{"encoder_arch": "ecapa_tdnn", "model": "encoder-decoder audio transcriber", "dataset": "phrases spoken by 400 fixed synthetic voices", "train_examples": 39062, "gain_aug_db": 6, "n_mels": 64, "hop_length": 160, "input": "log_mel", "spec_augment": false, "win_length": 400, "tokenizer": "char", "vocab_size": 31, "encoder_norm": "batchnorm", "encoder_activation": "gelu", "encoder_depths": [8], "encoder_kernel_size": 3, "encoder_stem": "single", "encoder_widths": [320], "fusion": "prefix", "decoder_width": 256, "decoder_layers": 7, "decoder_norm": "layernorm", "decoder_norm_position": "pre", "decoder_activation": "gelu", "decoder_mlp_ratio": 2, "decoder_head_dim": 32, "decoder_fused_qkv": true, "decoder_bias": "all", "decoder_qk_norm": false, "decoder_parallel_block": false, "decoder_inner_norm": false, "decoder_drop_path": 0.1, "decoder_positions": "rope", "decoder_prefix_bidirectional": true, "decoder_connector": "mlp", "decoder_tie_embeddings": true, "init": "torch_default", "residual_init": "zero_last", "optimizer": "soap", "beta2": 0.99, "learning_rate": 0.0023, "beta1": 0.9, "shampoo_beta": 0.99, "eps": 1e-08, "precondition_frequency": 32, "max_precond_dim": 1024, "one_sided": false, "adamw_lr_other_params": 0.0026, "max_steps": 14600, "batch_size": 64, "epochs": 23.9, "lr_schedule": "wsd", "decay_fraction": 0.2, "final_lr_fraction": 0.05, "warmup_steps": 730, "weight_decay": 0.06, "adamw_weight_decay_other_params": 0.05}
Rows from block 2 of the audio encoder, named by matrix and row number. Each number is 128 + 24 x the weight over its row's rms, rounded and kept within 0 to 255. All counts start at 0. Numbers have three digits each.
# mid10: scale 2 width-3 conv, dilation 4 (encoder.blocks.2.mid.1.0.weight, 80x80x3), inputs 40-59, a 3 kernel for each
mid10.0:142146149155118112143141138119125080167094076110106146144132099137123135127138149104148128087150190098115131112112140118092125121113113117162131161128124107116136087120120142123158
mid10.1:112152097113105160098116179095153133133201144175124104187115133128148142147113103099150117167091091107149121168130144132148076154152129070109157169069102135144100106122122169132074
mid10.2:103196150124102122148133153103118124153138164159117168120129138139091127150155077117112133145148117161114113124141132124121107127144104104137196147154164165097118101109108132195094
mid10.3:156150128110120141137133118136147101127161121147142179171149084092151121130133099180155079136088137158141127169153136178157105145099130140116104135124162114140083098090149119124136
mid10.4:132194145156153141163126117134147168112133089155146113151079113130131099128109138146112116134097113147187125123173121113161101157119140140147073109139104108117120089124112137153117
mid10.5:134171137135132140131122088150126141128085144133121151120101183099124127147130126094126147119092147142164116107127092104146107099134115132143125087147169128141139139132130098170095
mid10.6:107160160106132116097102164130116208105128161135113149118097146110100111159136103104110105154118083119113139101133108134185097134097139108091130168107176143112117134135134129100106
mid10.7:163115133111164112113127140102169153146115172104127152147099143117116147165098158169133129123156107131129202136167116108188131165143128119114125152156136121127127145147141152118113
mid10.8:150084117107157092147113184140104128150140125173149120177183074143101145118143096123095122102114135107166122145153151125143122106107125107111140144163118155140161141156128118129164
mid10.9:153106108137140102110150118104145132113121130107101136124085130109142094132119141131106144099145140203128144117097088124159103146124128143134160150087103113111147144119102101137101
mid10.10:135170097161123119146135142124110111154145131134134119171131110096141115121120132137158135153113121151128096106157121153113137141149098151137129116141160141146089108120136134130113
mid10.11:142160136143113142099125121138137138118126151137146130149139114137158110201151111131104150103110208118106146136128144151078098137113119120132121079119099082114117144106173128156150
mid10.12:139120099133122101140108157141148126120136126077119123144115143147095152107145112088161126154094135120110137132123098139129106161099112129124130117145137137087136136160113098147170
mid10.13:160096157099101169144147088096158122130147110132098163098132123112125128096108117207123147135145090161159119155139162131109133127159112128136142103130077104127138156129178104131136
mid10.14:145119103142080126131122129115130132134140146151139125129111126130146102130162121156154109133172126123158138111112137120167128108163128136101113121111147144149148116087150124142107
mid10.15:158141084119102102151127129162110124135130154135098126119157137107122107133093182175149087113144160112142135091128099120149130085142113130100114121150107191115138115143133149163147
mid10.16:115134131101079167126123131103115111120157109104097128113111140123135120139106200103162102150152158115164123105138127106168094108144108140143146139129122118114118147127123078142104
mid10.17:097101129122107125134107148118128071157145098126129159157095095166203112083136142116214127123098137137100125136147123107145087157095141146118125134153131130120133137160095119184145
mid10.18:210131118158107097099118121086139108119122079191064138121107127123136058168123149099156131065116134128126115170134131158105136174134111133145125139121119133138091133136093144131112
mid10.19:132133117166123154120162145123125112113125138113160147114091126151140117112126190108114097155152148113167132192131060121133148130162092139123148132135124137120111087135157115149164
mid10.20:108105150115133112111173092118125084123109101131130092175098138112149111148110127137136093108118092110128101133125144127144123126122119090068132155123100127144089148113139167142109
mid10.21:108123099097117165166118112131135129116150126109130160134159105117156174169138131137137126196109071128125138087158105134111131097148123093106188101135165135132172136107152160120130
mid10.22:122114121116112119148127161129146158105112121158111160149127118175096118113155151136078122100151153151139109161132142138148122168169106101129130152111150167108063128097182138096170
mid10.23:137124157148106172122141124106109120127117111122133140128117146133113108142157118145134127134103158121159155161132145151178152142141128129142160148122095097107144134121153133122081
mid10.24:077124130103177166165099117107080160136132167123104111173103169167116097073123160145119121142128116162123184104144112175136149092134118108141103149123139123150112132102115123113133
mid10.25:108143099132138123071146135144148107110150135097180116084127151120122110110117179170142140140106181080127110104128125113097165101108107162115134163129153113106161140138122166155088
mid10.26:110139179122138077165167116136137120124108145110096131118109116105129122115118124130166109130146132082141117137119192122156101142141127106115136114158126141129117109153128109142136
mid10.27:083153107098100153112108161129163090122143139135136116118141109131141118154140141130140110136141120128143138180110105104118149148097133099102123131145117101121103134151163097155139
mid10.28:141159100138134138147122101163077077160123105123132108141125132102094174098150145112138115107170136187118123149149104110153157147115100137099155094139093137131126132111148155156093
mid10.29:146111098141151109113102119173115158121132124164133130140100145130175160107108078149141161131156113128123130152115136097101106120148141129188093102099097082078152113104174113115166
mid10.30:113115149097117119116128116141128093172115103143133117132129083167124088150157118113188141130128114115153103139108152114124105107167127098087170096109158136160098115128092101136156
mid10.31:117137136152140121075113176125092142105127163144114152130138152128115108122147127132133166111122121143129190119105124131134127143132133142076110112173111114159101125119107103086156
mid10.32:093126145103120134134120124154137116115097129132133117128086153122123123144161169110119146080091170076125106122142124099128089089115145155135155099102138117116130111109142202118117
mid10.33:134124142103126148157162098113116129083147132109095123107170131092116137102099079111092135143139086106138082118109111136133116118129113135134124128146126158088131178148127164114117
mid10.34:123157127130118140101102145123114142129086155120141112168174109120119139145120125117147119151110105131118083131097158157136158132142126157107140147151120096134114133155095110108119
mid10.35:141113130157129103132118090101154127148136146150107106106140108122126164092092139131109132072134153146144111151153148090110154129126113195103111147115119138154104159141115166112121
mid10.36:108125159113157118134131131124115140132146153101127149095151133112090184098151106095112093090129123177076110127121105101103135127142073084139145163124132118133090122084129125111123
mid10.37:071129142122109130129115110136108183113106180157165114152083138143155142106127131099131143148132123112129143147106101134100150137143122166114146117124101125149142133111094140132053
mid10.38:145117137133112161139128125138150072115105073140096113126145104129111120131107191123104128137139196143104095113134129139106128129110125098131113163082120148138120096107121102156129
mid10.39:116117099123124172147146160092172113131134131115171134175158090207094135140153126124200136150103145126148128110140123141128089124145164155156129114138105116193107138170119121079111
mid10.40:128106083128124113155115141124153133115176121105121115139092140169161112136108166139110147103177081147110092133085135139125154089199140089107132107144132117094151152165134111141166
mid10.41:121120098125094107161121140133152114108100158064115132131124078161095164128103120127122111144111152104165112099124130125143094137126145102118125114129161121150163154174129107151152
mid10.42:139161100137122126166099128105110109084113177159104135111173114114122081112110100126106100120127123179120126074143161093144125174092132130103101141107150114091089121141112126137125
mid10.43:159122094104150176095123150145136159109156109123147164110077154114139125147150123076121155145107149099146122105120103134136082091141141114108140092124116092099159145123083141126149
mid10.44:156162181122088129129161115115114130156121151127138097112114120151097101096178085117157141163090080124145142117132106128115114178077087167119099104157096113185113103133158134111088
mid10.45:123139161107119115153154103142126111139119100111147106157076125107122115103116075109102160141135152094117139105140131121104130105132107146123118155163128109186130144141107120165111
mid10.46:115147116109159092134139142088127139134138145111150151154152084129108107159092108104122129080113169122144153126083134155125134107129125140150105113114118146151119096156133105172139
mid10.47:125133112144143123151141129146128094113159100118207113097127156145140118111140151138104108128083149134106131106102107101110091097160117135154119138142119129181098129161156140159129
mid10.48:087140093100105118128150128098116125142134117107141133093149107128144179093150090126139161115154107132103114133179100127097125107135131139114122097155110108107175188135090166130144
mid10.49:121145107135120111129080107122138143130115136098141131172087136116107114140062111117153110120149180143155123130128106155157099127132109138085203163136132111124147148067132131126114
mid10.50:154145150148104083129182137115128127090140145101110143137142135127152125127095099143071142119112099131157107120105138144168124137118160125110114124153093138111127083124085198165143
mid10.51:130088157105129115140098125146144114147126109109150130135128138142128144089142220119126146085111171099125111155132160135131156144110134113121126107130156143130128119080187115146090
mid10.52:126101125132114102129079130134137103140144071145136115180134104170139113097140099141163109105117124136157099139116120135150110118141126125145118096117151079093128121143138112134133
mid10.53:102145176116138109131090141123113130133104176124093115102111154114117092110136156141129118208111116099147126115104101105143127134135106139099098167109166124128123100105105139173143
mid10.54:097141118093075148166110136100136117108162103146113131123135149143123140136125138135165139122106138113123120115131143087132134119139120141187144113130160113138122123189176110172082
mid10.55:131122152126131101151120109117157147149165130174157141066093098123130099099102124125131127157157077109129136143123148084117116127162161147115142107116112092120125089203145169121170
mid10.56:128101159133145104146170157094100146121133124130116113086092112107101123106126158125124130109134092126189126116128147155112110118116114193127114101136129105099143155147110114113109
mid10.57:126130107128173094133122117137107136119166142111155105140093137138161078122089125124123144138163121139183100146096144149092172142106095136122159159121107131109165112145168118171140
mid10.58:152146152117109111119116146101190181107147117109157105114102116152144104119079151124153116151123136143105098103105095131116085147125137126137147151107152176125134113178067093132152
mid10.59:143110129121143121086110140142127108162133121141142097155125090119167102092096101108113133123149131123142126171096134129104095108125093161164106161106156152097162146107137141154125
mid10.60:133110116144100135127107098118102122123130120184105136120126132127150125116096074116115119135116181123128100101116129112178097113096111199117120118117140113124142140104114151088113
mid10.61:116120153133139146156148139126126125088181118137137128141098118158155118134117161123081092129145128077159092128126108124179096138136183154110143117119148128127113110169140119115111
mid10.62:140103090165132146109116087116138087126121126114161131112142128149107134138126125126114135122137185151123170101153151179125149124124134079146112097095129145131076130160148119118091
mid10.63:123119152111106124128128125094158163096129155130158161145096149108123140124112123141180101144109153124140115095144141137118144104111154144112148149154124096121109113132120144117121
mid10.64:128126205132129157128154115120127155118129125132118113151161136119132141126157139130112103153089108124108123164078148133119105130137119157106112143156136128086151144172165151152141
mid10.65:132157123144116130130067147139107125127108157122131132127137114147122136136150094133128135151096094107084140136137166139110157135122217149171102077123133129112114090137117148145100
mid10.66:166088141145149123165100107126159116109128138153155172107128151142101118117076084146161147198118125133111106114114115128140104126114128138121165138138144131135148122150108107139176
mid10.67:135185090122152123146125106126116101083131094103122127120125160119122123092133085132097135102098108149098095123118128086160141095118132115185111120072137107175096102083099133181083
mid10.68:092161115118099164131116148126161110127125119141130116064142132117111178067085101142099150128124093152111127142145109167109126114139090163118130074120131101145101120111149131143096
mid10.69:161129117105090109147124186128141130105136160160164134148164151144143129135105146125136123152127153143120111105124154121109133160095135136153107114091130105163124162118097097144103
mid10.70:120211123137124134145156117158156147134153101047120122113162098145170153158106130160100152142086093148114131159122117123101171194099100124110163150111134113093106095148184113126114
mid10.71:113127135070167121155161098127109092098108087161164097120164096136147134142117155107160128126122150106150118131142159097138120131116123121109143112166111155195137139149106091115123
mid10.72:149091104128119153137124102150105135104107094099113113186118126142102164126129110116141139130131114130118160148095127113108195097105140143103137131105139122133118163108121146143135
mid10.73:127109137119139110126129164116121150153137133111178124137113121157140117130108128134138138081123119136130066136098138118097111082124146119145167146136127080095152197169138125134131
mid10.74:138135104125125146151113119127145109091131124138167135168112190164136128166112153128110140101143149107127116103128148101117126116102132177124110131123149145073161103117107173123124
mid10.75:157157113121105181140145107116128109143105132089166109094113143095143134121098123099115146116099152096114126111109113131095155092145101112135125154114143145116127117108114151150103
mid10.76:162109169109088156134095088119174100133170098140119179143074084099131126111132108101153092148139136157156095113115122113136114103125148131155125140090162169116129142149087115187129
mid10.77:094168101082143120098102099111125163156117175170145099133154124143211158140095143109124139127138123137155137124109137167145118152126122159129115124135099106189108132142144079141124
mid10.78:129168132139144116123140160161121100104185118119131130131140094082155106108153119169104133088166125124121130128131125135098122127145141118118114151132118127119140142137149175119094
mid10.79:121117097146135091115105128121122122132125103172144130122145125166121167097109111125113126121116147176096126118102160103171147111152136121140104102110105171171081152127132206118147